{
  "encoder_arch": "transformer",
  "model": "waveform VQ-VAE",
  "dataset": "two synthetic voices taking turns or overlapping, over music, noise or silence",
  "train_examples": 26041,
  "input": "waveform_16khz",
  "bottleneck": "vq",
  "encoder_norm": "layernorm",
  "encoder_norm_position": "pre",
  "encoder_activation": "geglu",
  "encoder_mlp_ratio": 2.67,
  "encoder_head_dim": 32,
  "encoder_fused_qkv": true,
  "encoder_bias": "none",
  "encoder_qk_norm": false,
  "encoder_layer_scale_init": 0.1,
  "encoder_parallel_block": false,
  "encoder_inner_norm": false,
  "encoder_drop_path": 0.15,
  "encoder_wave_strides": [5, 4, 4, 2],
  "encoder_subsampling": 2,
  "encoder_layers": 8,
  "encoder_width": 192,
  "encoder_positions": "relative_bias",
  "loss": "mse",
  "latent_channels": 32,
  "decoder_norm": "groupnorm",
  "decoder_activation": "relu",
  "decoder_weight_standardization": false,
  "decoder_padding_mode": "replicate",
  "decoder_widths": [16, 32, 64, 128, 128, 128],
  "decoder_blocks_per_level": 3,
  "decoder_block": "basic",
  "decoder_attention": false,
  "decoder_upsampling": "nearest_conv",
  "codebook_size": 512,
  "init": "torch_default",
  "residual_init": "zero_last",
  "optimizer": "nadamw",
  "learning_rate": 0.0014,
  "beta1": 0.85,
  "beta2": 0.999,
  "eps": 1e-06,
  "max_steps": 6200,
  "batch_size": 64,
  "epochs": 15.2,
  "lr_schedule": "linear",
  "final_lr_fraction": 0.05,
  "warmup_steps": 310,
  "weight_decay": 0.4
}
Rows from block 7 of the encoder, named by matrix and row number. Rows with one number belong to one attention dimension. Each number is 500 + 50 x the weight over the matrix's rms, rounded and kept within 0 to 999. All counts start at 0. Numbers have three digits each.
# v: attention query, key and value (stacked) (encoder.blocks.7.attn.qkv.weight, 576x192, the v third), inputs 96-191
# proj: attention output (encoder.blocks.7.attn.proj.weight, 192x192, transposed), outputs 96-191
v.113:475473502469492505463486479478518525492498466466511476486501513513520535498511528494533518484502494471486498500493489535504497484528478503515509538493506495484528494473516532496490487485519502529511505517460506498485517507492529482521474505507481474455487509530501527558461492495491493517
proj.113:497507511502488497492501482492510506495497500503500499493496504508490515490506507499504503496506504500500501500493499507495493499489502501502504505495499498502514512497509505497504502499514496505498495498493497504502511493487503501504495493492494500494512490518503500510503521494500501499
v.114:539529505498511491539472518496483500488500533495488492519499503500509463527497475498471478506500482506542510494526539483519514485466535488505513503493463524514509499522504486461518510481454501498484485505518519492480499505519463484498494490494537502524510482497512514453509515526479527520
proj.114:501499481504509503510501526516495496508502501499497504507502502490509484505489492500497497505496497499499495501504501497504505500526495501496496494504499501500481485501492498502497499503491503497500503500507503496499499506510500498495503506506497501503491513485498503495497475504500500501
v.115:554469464517486492585504501521410463565415540540442510541517531429517401526472444507436509515473546506542485484526546416500494511508537467466509439516442493520465502513394424541484522499492526450418523515564474467474513466521472497515520508549613531571511480429517522408515524490490555492
proj.115:453451526426570572435439435437431393445543491460574427475551417542528524641523554542557458528489466544522543457479424516525502556406534441557498533547560510436534519576522441494480475484447532471546495425498495508467393553573396512457550525541421521572367460518439386412497548553469515499
v.116:592468505492463529612556513587392426594412492490462521565528513409524412533494429476474482545428518480541506494520615423529516464486519421482511389549398498474474515505390425536437511529478525448404542520582479420454518474562515504502547560557634497572537486432481527401469502532469526519
proj.116:459453589424593558406440385390441410408538481459597439438568412577508562643563591519578481533493448535500528485469390493504495551384511446561513542518541503457571599535528471484463461444444517487552492427513500521492393543545421487480532507523408501554376438531446389418487579531483493499
v.117:440505500468506492418501478448551537439590476485573466479500502558506611470541518498546508486535468494450492532499417590489496478486463546512467554483543476503540528478559568467515461485540480546604486492475540526510501543481515509478481473490410483446471537546469495606499501485487459503
proj.117:544548499557436428548534550553576615546477493526443563508456572472476489385512455458458544479504519466466451549511570498477490448553466552463521468451442479556482493417487572479508514498552463544463498542502505495536593455428586473548446479456554467432610508500544594583491474433532470503
v.118:515498495506522500525483515499463487486493504506514526493530507491497475515512479523475499518519481482534502471497520504491508521488497471480494500506473525498486524520499474497501496484460501500472506517540506517512490488503485490521482495506515523548484490503503500470485522516518493494
proj.118:500503486505507502507501520516497498504501501500497502504501503494504488502494494499498498501501498499499494501504501499502503499521497502496497496503498500503486489500496498501499500503497501498501501501502503500500504504505500499498501504502502501502496508487500503497498485503501500501
v.119:503495479482515508474507516516536504511507485494517480481476501515483525499514512478493524490510491504497504528509485526469494494517494488519511492513531466494488487479514519493497521513494501488506500485477491516508517509490497512517500485485472489460509517522505513515483501485493493528
proj.119:498502503501494499496501490495504502494498500501500500497498501505495508496501507499503502497504503500500500500498495503497497499495501500501501503498500499501505503500504501499503501500506498502500498500497499503501504497495501501502498496496497500498504497509502500504502504498500501500
v.120:516493494510549508520498508504457476496473517497473489503517527493482446534495505511477470507491482499546530494504538476491521490471506474490496470488459514526480493520468447487510513513484500487469517519543483508487509484511485488506497526481564501541514477494502511443516541526491519495
proj.120:497500468509512507513503540516490491507500503500494506509499504487512481509480497500497494507499500498499493501505492498508507499540493500493492491508501502500471464504493493503497499506488505492498505500507507496497500511519501499488507511509486504505484531474497505489497462511500503503
v.121:525496505494495495541509500505496505526511525500495493494505481502494470496487463509479497488485501491509528483478508457494478523506515510522484460501475533487481510483484501503515510505494506474487512517515490503491505493511515524516500536508539504497493469506487474470543525494485502466
proj.121:507486500494509504508498510502485491510505499498503499505504494491509491511500490502496497505488498500500502499503508491508505502499500494501500492504503503494496496504491495502493498496488509495501505501506503490495489505514496500494508512510508502505489505486496497485497498507498500500
v.122:536461491546435480604545504533450473526435556515459492515468500449486416507472444479467482495450541486526507484492537449520513509538530484484471445532484524487491472509411424543483542498493529468420528537522444472452522458535488518499582516528595521532538485463494490421501508518476529505
proj.122:469442519429563563442445450454414392446531502462571435494553418542522520640508560538558462526489475539531559454500422502522505553406535437542489531544560516440526504577511441517478480485448546467527513441495490504458396554581406522474559511543439515570390462514435403414515513554470519489
v.123:403505531474529511392476491451554523446569485466529472449459492574483609504510540499561516479576491524469499538489418567479488507519493547526474594470554482499556512484599565454538504466540474543603476482426517566540464500464523464491475466480369487465484554552505476579497472482505475512
proj.123:540546461573430450576554577587564586556464512541421563529456581457474463387467440476447527472515530479489467523517574488473487454595483551460498477470453489551444471451482539504528518525559464526455494539488497503529602451444571501522456473466557491445606553478550586585507443463516502500
v.124:557474475525452482573544507520440475551426544530445498517484499453507409484480473520452492492433523518569518472521559430498510495501519499516485455495475516512498503525426441539489559483490513473411503505531457463482543478533495537508537527532593517526520459442516494425503501527499538497
proj.124:488438508439550539474478470450430426476515504477551457492539422520527516597500530519541481520482486515515544471504449474529526531457528459522486511531541517443517487541497457519475486496439543467534523484511502488463398536581449517478553524548456512561404509490454415420505506538483509498
v.125:563473513527462521581514502494441483558470533526491511508515493455507427480495454506477501530478547494558535465480564452503483519488513486501482466487469540486489516520438437532507503515495521470423522485514501488484525488511504528504544512542595536518542494471486510439538510508477543461
proj.125:493449491457542530486490482467441445485513504486529481510523454506531503564487512513520485517478493510510525485512473477527522521478507470509487503521524512464498483529489468513478493495452537473517522499520508487470426527566474508483542529539486510532440516470477465430497490532489503500
v.126:458523511476536486434506513507558531445534478483519516483530481548481568489506565501551488487527449483468481540503433560468506505491490499480512533486511472526505516515528551492501469516508506513537478503467507553504494528467512485502495491479417459469493525551491502543466501506527491525
proj.126:499548503537465482503508515526556542509489496512480514487481541496475500447508495490487511488521505494492478511485518528478478485527493525491510498483480488528507514477516529488517506509541469522490481495482497513523566481444522492510467478466503494474549489534517527559502510471509496502
v.127:528471486507435489564532484534453499528473520544468497547462518445516430469508433491446486520474565509553528465479567456525504504510516488523477435491470547494470472507445440530484529522501511497418542514522475448494535486537521533508542528526592546526536484447485510460520500506486510469
proj.127:505427519433556524476465473453424445486525498465547455498549410510534533590517528523539475528465480512520556470506470487533530534423536456522494497528543518432528494538489444517464481489431542469526526491514500474465385535577457511486547531549481510570411467492449411424500545543484495491
v.128:544441438495524450514469559571515476455498530470473558476428476559470431505445513499528475385538501486506518511546498465455538517551532485545473562475568500508452441559482516502570551516503482521538479544447480556541486450485461476554474427476500494481460557544548481519537443534516553485
proj.128:488519483521490509501507540546506501507498503508491497508503516479492530495493478499488503499503500499502475500486511527500486488546491508486499480505492494513497491500516500508502501507512500501491502497496509508497532509500506505472502502501518502500510508499506507504500492499501495504
v.129:530451473506537475522460504551505498473481517452476523470466485515498488512481529510506496404540493504498523499513486504488535535522527488510489554485559487484445429551464502481532530504487494516518485528471490556507497452479489479521497440499499495502497527548508499529523455531518546504
proj.129:494508493510494504497504508513502500498498502504497498502502509495494519498495494500497502499503501500502487499492499514499492495521495502494499494502497497506501499500509499504501500502506500501495501498497504506499517504502502504488502499501508501500505503501503502502502492499500500502
v.130:512461425537508434527455563587515504442510559446466532500414508541451448486430498500518456391557523499510531531529506494464553512568537504565451590477573476500417437561480500478578585521479476518543450572460461539563467456467444450538459399450520467478456570573525494563533461571521559475
proj.130:482533470535491515510512576584509501527499502512485496522507525457490537494484453497477506504504496499502455501474525546503475483585480513474499465510487488522485483497524502518501500510519503503482507495496517505495555520502511507456505507506529501500522522496507512504498491496502489509
v.131:511476449493522454504467541568488502477513523463442519498430500552457441459434496504513470398533486476485548516559503487465552522556526501550480563479558498499440434562495509470544569527487487500541482572447450545518478458471445462541455429474526498471449567571525504540538450555537530487
proj.131:487518480528493514502507559561505500517501501507492494511508517471492535498494468497487504501501496498500467501483517530501481485553487509480501469507490490514496488498520501510499500507513503502489504497498514507494538514504507505464505503504529500500510506500505505502499490497502491505
v.132:514474413525547438525478526589563512433476565447418576449421520545420469420394538479503492386596536503478546514535509468419529517538569551574413609458594479539432387594490509487606591544518446539528470565434442588562502460450448448578411366437494494423447556568582526587561453577543610466
proj.132:484573434584468522538545618646545511559489505548435507569505588380482542463448401489397515511504496489504375510461576583514447443645432540421502407527456465567469484491540500548505502521550501498438501495489550499489659532467537522406499520507550500490578546482531576526485505495508477531
v.133:482534577472480576457550446409460512553485448556560452513604521456558543534586474506473530622431482536515469458424481512544458487459438500444582430519435520468569564430546482525398395464483564504452519457569547448420506579532525538438568601547481511543532426424436499445451570440465415514
proj.133:518446543452521483475476410399481497462505495471529503462494453575513455516528569504552491496496502504496569498534453429493537530380533478542500554484522518469520514504467501468497500488470497499531494507507473498507407475507482485561495490493463497502459458507486472489504496503497515485
v.134:571455560468505563554549497503385396611492437479521458536573469445600468562579417532482492585383471488521466451489566484559524449485447383469590374582420520431533561501432384489369415442413596413477565483599569409412515542622471559487629633570566492593511432400423485345434550471416442511
proj.134:402468487385517509415363413384387434383518553404644434440460343698453509612482673566705452421579555601532696422468328465446523682400607400691405724424618614442489425550518496455562504474496495546574556421433380568531290501615371502585535428498366560559364488570429298426595425505438534399
v.135:449516432506464437470453507548612574402497563491457553433419503566448510417439546499538521371601542519477549541526458540439521536525531589552436622466595503535476421518518562512615567555552399577537444535412433611598498477410479469527403380420446518396474567603547511640547437542546553485
proj.135:554552494626473516580633604623596557595475472602379553571540661321524521399489363453323551559447458432488319559514639549546451334614388602294566291583394400567501546456494500576457497524526509466406478543541623458467705537409620517402487551513608451451638538450560699568433531499544460585
v.136:538531407589524409515493577617535531391519561483444590465401509542430458439356526476513456344590528462538536500529491474416545534585561511558426601504566472543416405584500472464630617546503428515523457565389455607585515418430404428571412372405521468465405574616556498608536415604574619518
proj.136:454619388640455576561579699719580532602467528567380521609502635325463551435416376485368520507533498486505348509454590620533417406722418593377471333552429435596438455478556502592530498547574512507402544490469602515483697585470559524345506542519568507490604569480549583558480512496517472548
v.137:503512386512531428495443517573593546425489577479433560444411533570413475424402571510528465387623537497475529521557502484427544545556586578570421601465601516538428430577510563491616610550526407527540448565405444599587475460414476435568378362392453494418450571571577498638558443552569574461
proj.137:504579431619449523567586629656578527583482502579378525592501643323502528423443360481328524520484498474502337527466621589535440396654406567367514345547428441585469499484533496569497504527553502487409493508500584481478717538433565534376493542512583492475621551462561653550465517496517464551
v.138:535449412526523437541443556627499487440479569463433553470381491541456418471393491515530456367553494455521529514550519474432579536566565504549456577473564503494416394579439500457592571548474421488538480565459441554565500448451458463548423384430504473444429562562575475545536452573553585517
proj.138:475543444548481519521517601617512501536495508519473498543501544437478540485463439499459506498513502500506441496461539553505466478619472518466492459512484490539472470499531499526510502514533503502468511489484523508494589522499513515434505507506534507500537532495515522508501484501501488508
v.139:484490486522507475508465521524496484479523530458487504490447479537465485509451518502537488439537516500499534509518486499457518523508516485519491551500559482512488480516502498512544548503498500519524475535471497516499496473501490487516462461483502490498498521550522470526540458499499500498
proj.139:499507499512498504490506501513507503497500498503497498501504511493498524497502490496496503503497496497498476503498503514498491491513491505488504486504493491505508509497508502504497499504506498501498498502502507506499521505499506502488501499499517496498506493500503505504497503496502498506
v.140:513448411522521433524446519583528494466503532441451558476442474568478462459451526486520463385541487477502558534535505491430548518529555520550431572496565486517424408547483522498571550521480472497520449552432454553542479448444484481562438437430504490438439550559535503543542449543528559497
proj.140:487528472531485512510512560571510502521497503515485495521505529458489540491487455497473505502503499497502453501477529540502477481573480511474502466509486489520493492499524499514501500508519501501483502497496517506495560514499510509456504505503530502500522513495509515506498500498501491507
v.141:479543576495445569460511473438472519562484438520536449544596489438531559519551465503480529601447505521514454457434499512551452492438451473473537406514422522501547569425541506541416421449502532475451523444551559445430498559533527529442571594550470503541555436442466481461443557422459425513
proj.141:514468526467516489490488435430487497481505495486517502486498473538512464510512537504524495501493500503497539499518477459500520521428515486524500534492514512479507512502478500487496498490482501499516499503505484490504448488505490492540498498499477499502480486504491485490501505501498507493
v.142:509494582482484555490535446420422454547503423526558434523589478436574520585608462517484487630410459528511456445446522490540464493434439445463596392530444520479568594454492458516389404441451577478450549443605548430405525553594517533450578601558545507568538453405420490375447550423421421499
proj.142:501423551399526477456426385352433482423511505424589483415477353657506469552546628519663473461520519519501660471529400416469564591359601445612485636454572559419518488518465502425513503483455495508582502496493423517518302457559449470613506461484428514525389459532449362466544475505486537438
v.143:483531574465475551469534463404483482538500424517535445534594511470520562544570490505492541614433465516508474480426501514545444503461426496451548405500426522469586574437511515496427398464523555472484564447577551434455497576544550546443534607585490530534550451391462490425477562417460414481
proj.143:525437551445512474472474391389483498451500497478524504453490441580514455511534571508548489491494510506501576492532453419493543529357541475552503564479525528469529524509465493458500502482466495496530486508507463496508405459497478490566492487489452502501459456508487475493509501512494522478
v.144:545470402546530427535470571605494499460515584461468563497418517537481428487412502509510474366546513461503536533546527482428541503579568519541426584514573480498442417593453481468569581525462438509514468579437466566558501432459435464572445402417527476471457555587528506544518450557535591500
proj.144:468552441554482527527517618629513501546500506517474496538504546433480545490469434496462507501517497498502448502467538564506465474628476521465493450513480484536468464496535504527508500519533505505476515488487528509494581531507514510427508512509541505501526535496513516508499486496504482510
v.145:498524417513498438495488546574543544461506544489433562486441498542461466433433528485517485381609539462468529512526511505457536520542556533563428571462585505530434463515531535494571582536542460528518451550391474535576477460462491439520417418441505479412484550572531528617550443534530558478
proj.145:499555479569495523524536589615544512561508484540455491561532596380498556485496399483383520532473469483490377524478581570526449428599441534413526387531443446548509522483536502548475487507524509495453499504515560484481635536472530512399505537520571478497562505482523561513460548483513462541
v.146:520485411512541457538457561568510478434508560485438560495431490542448444490435502507505484365555492474480542544541490467425520530567550496565447574467574504516443439578495514475594584514470461511532483571454459542567498456477449474569444434428523500443432568556565483554557452561526549501
proj.146:479536457545489520511514587606514502532501502514480494540507536442484543489474443494465507504506494496499428504468538548504467478597466517463499456512483484536480480497529503521502500514527502504476507494495524508495587523502515508437506508506538498500530520495511518506494496496504483512
v.147:513512411521513454509492557603535528459508574457443570487412489526434458439419501482490499402578521492477517519524495505446530535550546512532430591459576498538428424551507518502600580529528445518525448566437466552553503459458460446533431427438484486451477547598535511603560422546554548485
proj.147:490543475559493527520521602617528508561504493523463492535520540415496552490493421490445512515490484489496421512474556560514461454592467527444512407520466466535496497489529504526489495511519510500466507499505538494487587529487523506427505529510553491499543511492510527512483527491507475525
v.148:533467439482534447525451540586499493459516529485458546456407496528475437486429527508529475404544526495480525521541527479466513545520541482537472564503588515484417405565455507479576558508492454518531492543465474566524487466489446472546471411445504507494480538557546470522526441546523558473
proj.148:491517485518489506503507534541504501508497503509491498510502516479492527495491476500486503498503502500503479498484512525501486491547492506488498483504494496512497495500514498509503501504512501501489503496495508504497533508500505507475503502502516504500512509498505507503502493500500497503
v.149:559463411505558425531478566618518491436480537459437539469385496556482438474412519488504475372572536462519536530580520453416537521532571523540451577481564485492412409560454506490563603545493462526555448548450472572564464431466445452555457404424508500453428575561534499549539419581528553497
proj.149:478552452539478515524517591611510500531497506523478496537504544444480543490469435499454506498510501499506449498464536567505470479629477516472494464511484491535474478499531498529506501511530503502475509492486520505494582522501511516443505508507536506501530544496513519505501491500501486509
v.150:513496461526525470488462548534498515470505510465483519482451511554481457480455508494507480430537515500506516497501482521471507509532541489542472567462577506491484453513503530474549538536519453514530460526461481544524504478484471479540490454459500501458491550541531487543524467554520529507
proj.150:497512495519501507490509517533506502503504495506498493510515520482497544501502473495487505509490487497495450508495513529500483487544478507478509476508486487509509513495515503510490497504510499502494499503506513504497544513501508502477502502502534493500510490498504509501492511492503491511
v.151:494487578506523539492533439434429435556496466529579450518594494440552532599571466523489493594391473501504466451471506512541466470475444436436580415557420487445585565485504454513378437462432569433481538470597532457440517558573493533439599603590502500598516453419446499365466552438470427509
proj.151:495439518423508474472447410396441479432497518452562498445468408642496447528501604523631475460534531525511630470518404420465552584401566449605466644463567567454490474523466494449526510489475494509554507490484420522522356461545457493607501451486425523506426487521470423476552446518481542450
v.152:504518558477489537499530448447511505537508449542541467506584487436546540523567478505469517610433515511496453495448488537532484478464443501436542434519415513514560567450521483504463424477497544502447512447561533454448542527523525538467553586561499511520535446433453493464451543433468443490
proj.152:511480519477509491498491458450493499490501498491509504489495480525508465505508529502516496498499502501499534499516485470499517513444514492518499523494510508486503505501482500490500500494487500499510497503503489494504459489499493494530497497497478499500487492503494492497501506502499507494
v.153:448472640453464578455530430402465497560527436549577407530629469443551576572621456516510540620364460540485437474411469529566437472422424460420571413532435517486591591424527506524384397415475589491467523416579542394422526589573582564401589620584451501566575424393403504411435575407431373510
proj.153:540407606392541458446445322289457492414512483446593493385502378652537453547584621504635487500481496506489647501558417397475573560294581447589523611465548532397554546508447504423479497472427487498591470520536431501517302442522466464638491467478442486505400432515455414474512498500493532469
v.154:529443404523512424510482562570505480471513544465434568468427495541467455458443531509529478378575518462508542520538514484458540524569569516535469590473584511505454411542481495482587593532486447513521448571434456548547464454467469467565456422446488498480441534550549479570553450554556555485
proj.154:482534466539488517511513575586512502525499503513484496521507532454488541492483454496474506503504496497501452502477528545502474479584479515470500462510484486525487483497527502517501500512521501502482505494495520508495560519501512508449504506505530500500522517496509514507498491496503489509
v.155:455522400528481443464432526549608548421492591471427565440398515581436490426421546504504495355611561509470547531528442517419512540542539584558413623423598498569468402562534569503641582545540415570540447534386455611602488468413505462526400366431421480407498582583569507660568435527541553464
proj.155:546558485619476509561584602636593549589487479571374533577532633324523518418485361465328531545456468446492327545499647565540450374595403575327553308548412419572498536470513503551469499525534499473407467535530597462470704517410593514393478552504614464463627504448557675565447546487535469560
v.156:524441397535541437545461537595495509467483551455456554457385477528468455451416505487519481357580503471516522535582502465424548525542545498560448590501576482496414425597486472492563580549487442494525472573452450556542470416463442447561455399439511480443433548555568497547545448579548588496
proj.156:477544446549481519521518599616513501537496507519474497544504545437480541487463437497460507501510499498504435499461539556504465477617467518464494456513482487538472472498531501527507501514533502502468510490487524507494591524500516513437505507507536504499538532494513523508500486499503486511
v.157:467512591478458554471523444404457469530494420528551433504568505445559559566591474508509515625426471500514441484446478535579457486432454453439565413552419498456580572427509480522427394436480545461463537453585569438442517549557516532436555589566472525581552444408444494408466587439469407518
proj.157:516452537445518478476479394386475494448504499476536503468491458581510452514515571507552491494500506508498564495528447438489535542397527475545495575484527525466512516506469499477501500487475495500530496505503468500511417477511481490573495480493457500501464478507487473485508487504495517483
v.158:476492632436488562490550420373456460563507426526579428522601475454579583599631471517490533643383475551487472455439465522595424463414424465450586401512409479476583586404506474514361382444488576489458568448619538421429502552567573560420620623614494528573577441386417502412462592434456386525
proj.158:533400598375550450441422322294445484399520483430620490381497348671530449561581635508653479495488497508491664495551398393462580585298597434614518645450572547392547534513446505402482501472427484500602462512528407505524298426534454460647489454471424495509384433519445396466523482501491541451
v.159:487547584511464576454546472425484516538503456546555428537573508447516571531564470524503512637440506515496486483448495543576456501448458491456550446512443521483570596440503479508443408477523540470470541433569531458440504535531528540455547588548489493533540429424438521425443552422452423521
proj.159:522454551453520481480483411398487499466502496480522507461495450563520457511531563505542493498490502504498563498533459443496534525388530483536503544486519516468524522502465500476496501487468498498525492508513474493507412475498486487563493493493458498500468472504487482493503506503497516488
v.160:426589478569482525449572504512582520506463582561403525507507582429451546409494509469456531476573544508510483516452458601525467459522466624460440530495466489575520500520562472572573519492550514488461506482436533527498601545459540519419478523491421508405545485491546558631545517562541526522
proj.160:548422562404482486528473459473484497527520488479531497504494424516530447505541462501507499503435508501491543502525569424517536520433537468533513495482533509443520537507465511490476497468484517499524504524521473443493405477490490491539504513508569488500484485523486476489499557497494490491
v.161:443567493583454529447582515499542498512450597583414506532513594409464585385498468483458531471600518531522462499456487597506433469556471628459409516518498493610501499508562502588576504517550500458454481475423525537524620544440547540411477533487398524402549502458546571616559510542540536522
proj.161:590377591352481471529440442462471494511544472448555499484489364540544435511570461497514501503406506498472556516564584379525576535428566437557532494462559510408534557513444527467455492443467523497547498560546447427491354449477479475580502518509607470502463472534476458480491566492492479488
v.162:428618480596447542478598550501544518516462567576393529546501619407440548397457494522447531475593530502523472489432494600520450459524463631429411524506449509601521524537582473600561527541545520467423513455431525553505625567453560541402498500492407495406544542476555547606535507550533529495
proj.162:612356603310497453528389440461457488508565453404585498466492328566556422515594448489531501516392493493442558544618593349526636549441617404581556501437582506387541564514436540434433485419445528494592487596572417420489294414468461438624497523509620452506420476540468436471474562479489472489
v.163:475497516505544535450479464485501492508513470496543483475546489535526505552536516517524526548474471490506486520497468505495483487471490470495529516516478519488543510477502509481464472498484492497512507502505517495517470532514494473524510513510486501546511492513499485469471522458481476496
proj.163:500512488517502501506506526526508502514498501508487505509501513474503511497493477501480498503500500499502492501494514516504491494521495506495498484504496499507495500500506499505501501504502501499490497497496505493500527503493501501484498506500497503498507505502502510503500510505501500501
v.164:620409513412508459578400489542444482504516427438598498479490392551539395558505511497502461528407504502522515491559567393483573554459544391564540471489548506407454481495396496420410508481467470489546521560552472461474391441538454440597521501472618479578466475513477485369481502430467478504
proj.164:397608396635517539465540551533507503483469524532461490520512613475449567497422554506510503495601493510523453479421398593473434483577442548450466524528455493590464428489552482529546504552537484508462518425450545583507632550541514525425508478499383528507539528467518516509510426498503504510
v.165:589394499426523485558398504507414507470528444411578478469516397589568392592473498502519473529394467468522521495570538410500556532477542381525563460473505496433478496473401521404438477501452479504506488545584473450508396444536439458570517496496586473597444464542493437379467511458497511493
proj.165:404609403630518532468543556537512502482464524532463494508507615483455560496434550502510502495597493504521454486444406603470444477582451550451473521529451491576463432488550479524541505551532479504471508440458545582507621545534514522438504477494389525504526532467519521512508422500506510511
v.166:514560445518402494556581560555537535541449579536389564563465579459464470370414445486456488436592601496514479512486534497496495514578528599480394486488494499562450478520523491560583554539557485461445512520472494535539541472477549522456459485454490505401523542488531548601550472603521552482
proj.166:523410575363486492491413425422395477460549477417617425451512349650510459550567553509632518491452489524497568487535484391474582583430551421575529597453563517437533519501456515453470474443468518508609537528547426502483320478552451487646534471517564474559442469501461372447493500430478458485
v.167:572386533418547474566424507490409485470515454427581499450490375583569457585531497493545460503428451489498538483548536394484569551473525370557540489504547521387489459496443511414421478493452504528582504520563491473477392465558444463559533472516582483555469475539444447402483503471456497483
proj.167:429587416646521529471538551535527508461470520525453505494505598491452557494442556493503502490592493496508443498468400578462446468575445549447479520526449485583466438488538488509541506561525459503461493467471541605518625530521522511443491460481410514497522520468521533522505419504513523512
v.168:494562450546462450561560546535488507485474585527435556566479530478464503458466481524459502438517532493517476495483529528516522498548526519459460474530477523518457481538475435521586558524531464454471511535466495529498560511485473528507502503476540493464534498494514526551556488562492568489
proj.168:489451541433496505475456478434457496490525485445575463460509417594508504522542571506622515505476497511501554487494445435490535537454512474530517563477518512459518504486475538453477484463472511515562525474543485506492366502553494479577519490517435493528470480476468428476496486453489441486
v.169:612370517435531444592446517535428497513483461411560496501467394562530382567472483476515451520401495471486507488565539379470589553468545366550579464470553504404438468494351532408422502475493491505508513565576462468493405432550448464590513501504610465582437465497482473354472486447466491518
proj.169:328646375734497622454582539523505504467432560568403471536507668439427582499388581538505503478639517581564464423290363623464326483574408595418423538553431512626453430490573464571593510593568478523379551320402590619504710613557510571328526456502349583524609540466524505513539432502486498502
v.170:519519474493460501512507525520509518525510551510444512534462500501466476456478465498468515464534535474480507510509508513489517513550489539480455493485482489521464476528514474528548548498529493487484492513470498500498523513473502521508490513503517509464523517480498545565514476534515513501
proj.170:501480520467496496492490455462479496471503498487527489486499480547494484504512534498531503493498500502497511498510481473489518513470506489509503534493507501491510502499489501493498499489496499501516508505505490517501459496511496499529503483500511493503492490497498484493499490491498500499
v.171:587425496447534462537413523493418484503531430423577468466501408569567445569517522535546471512400446511491536496551520408484561555450556374532533463493514528410469474505427486438429461499443522516561496526581501451502412437571429475573507499513588481571460491494451445367442492460487498497
proj.171:453580438594517512471524537523517503456478514520469503489501567492468548494462545495495500489573495496505459500489427576478471479568471533470487512517468490555478460494534489505529504534515475500480491487480522568511590518505510507471492478486442510500512516477515521513502433505507514508
v.172:428562482573471515474562495524544510509463586545403508529483581422439576395486496492473515471571538504496469529456472584498469450548461616462465514522470492590503488496557478578585540495540495501447477492453509536517607540434546538417483508493418515432556505500533566591524520538553507524
proj.172:547428567399482485525472457471483497522519488479533498499492415520533441505545465501508500502433509501491550504534569430516541520436547469535514498480534509433521535507464512489474496468483515500527504529525470447495396476486490489546502512507578486499483486527485472490499555497495489492
v.173:475547474527459499470585529530528523515451568566426520560443563462463509382487469485470527444574575500513497501482524536484481454554500579467417514498477518594480507522531465566586535486534501489471492509462492548503578537474544539431485505476459481422520510486524554624529484550543547502
proj.173:531436550395482486516470452461470496502518490476550486492496430554516448508533502502535502496451505505493549499524530430505541530444537467534510528480531511446512522505469510487482496470490513503537512518516467466496398480504488492564506499505549487505483489514488464485501523488493487491
v.174:489539471546458508487522510508533513511476568509444520516457535446431510439490486472469505462583525500480489490485520529481468475536471574488477505503498509556499499500536471543558540517552483473462476506470494529524563521471535518460471494471482480435499490466557518577526475555519534491
proj.174:514465527451485493512485472474487499502507496486522494494492460533507461502518508499526501495478506501495529500513514457500523512463521484518505516488517505473504505502481507491493498488495504502520505511508484489499436488504496496531503496500526494501490497508494480496501508493497495496
v.175:562437509437537507535406477472443491482554407443584480459533415543553435606498525497534492538421447506508539509543505413475539540477541407554579460487521494434483491486451511444430486506483488504544508515552467447477401470525467464576532492505573517600464480515473442410466497457451491507
proj.175:442573442616512532477528545527528506490480514524459503503504568466476557493463522501483500500564496501511457495460441573487454473556465541463486494520467491555485462494539488513527503542513480501468496467480534565505598526511512510439500490495430517499518515481511524517502460507505509507
v.176:422572499560481526435578510496558523527467563577418517509495608448434570426505509479468528500577541533479464499440485601523421466547471631449456524525457493604517518500569484574594503496529502489452507461424511560508625545459537555408487502518401503422548523496530568639529500549536491528
proj.176:588385590375483473528455445465485495519533477461538506488491384522544439507570454497498498505412507495479548515559591389525561523423559449550529481470548508427536561511451526471461495451469520495535492557542460424492372452472484476556499519506607477496465472536480475488492573498495489489
v.177:416614478562479528466588512526570514509468558579397536562533591430439551394461484498464519488574520494505462504441497573497442458511467616438437539517481493607492489508584472610569511503528518462443525461414536554515610543444576538401474525512420531402539504483518560609567505580515505499
proj.177:622366595304490414535410451462468486521566456430580501473488363559543432507580454474514501507403500467448546535624593366525626540433579395574542494448581495402540555516445534442441492414460525490575473601551419410495345410456472463624487531502611450499444472541476455481474564485494484492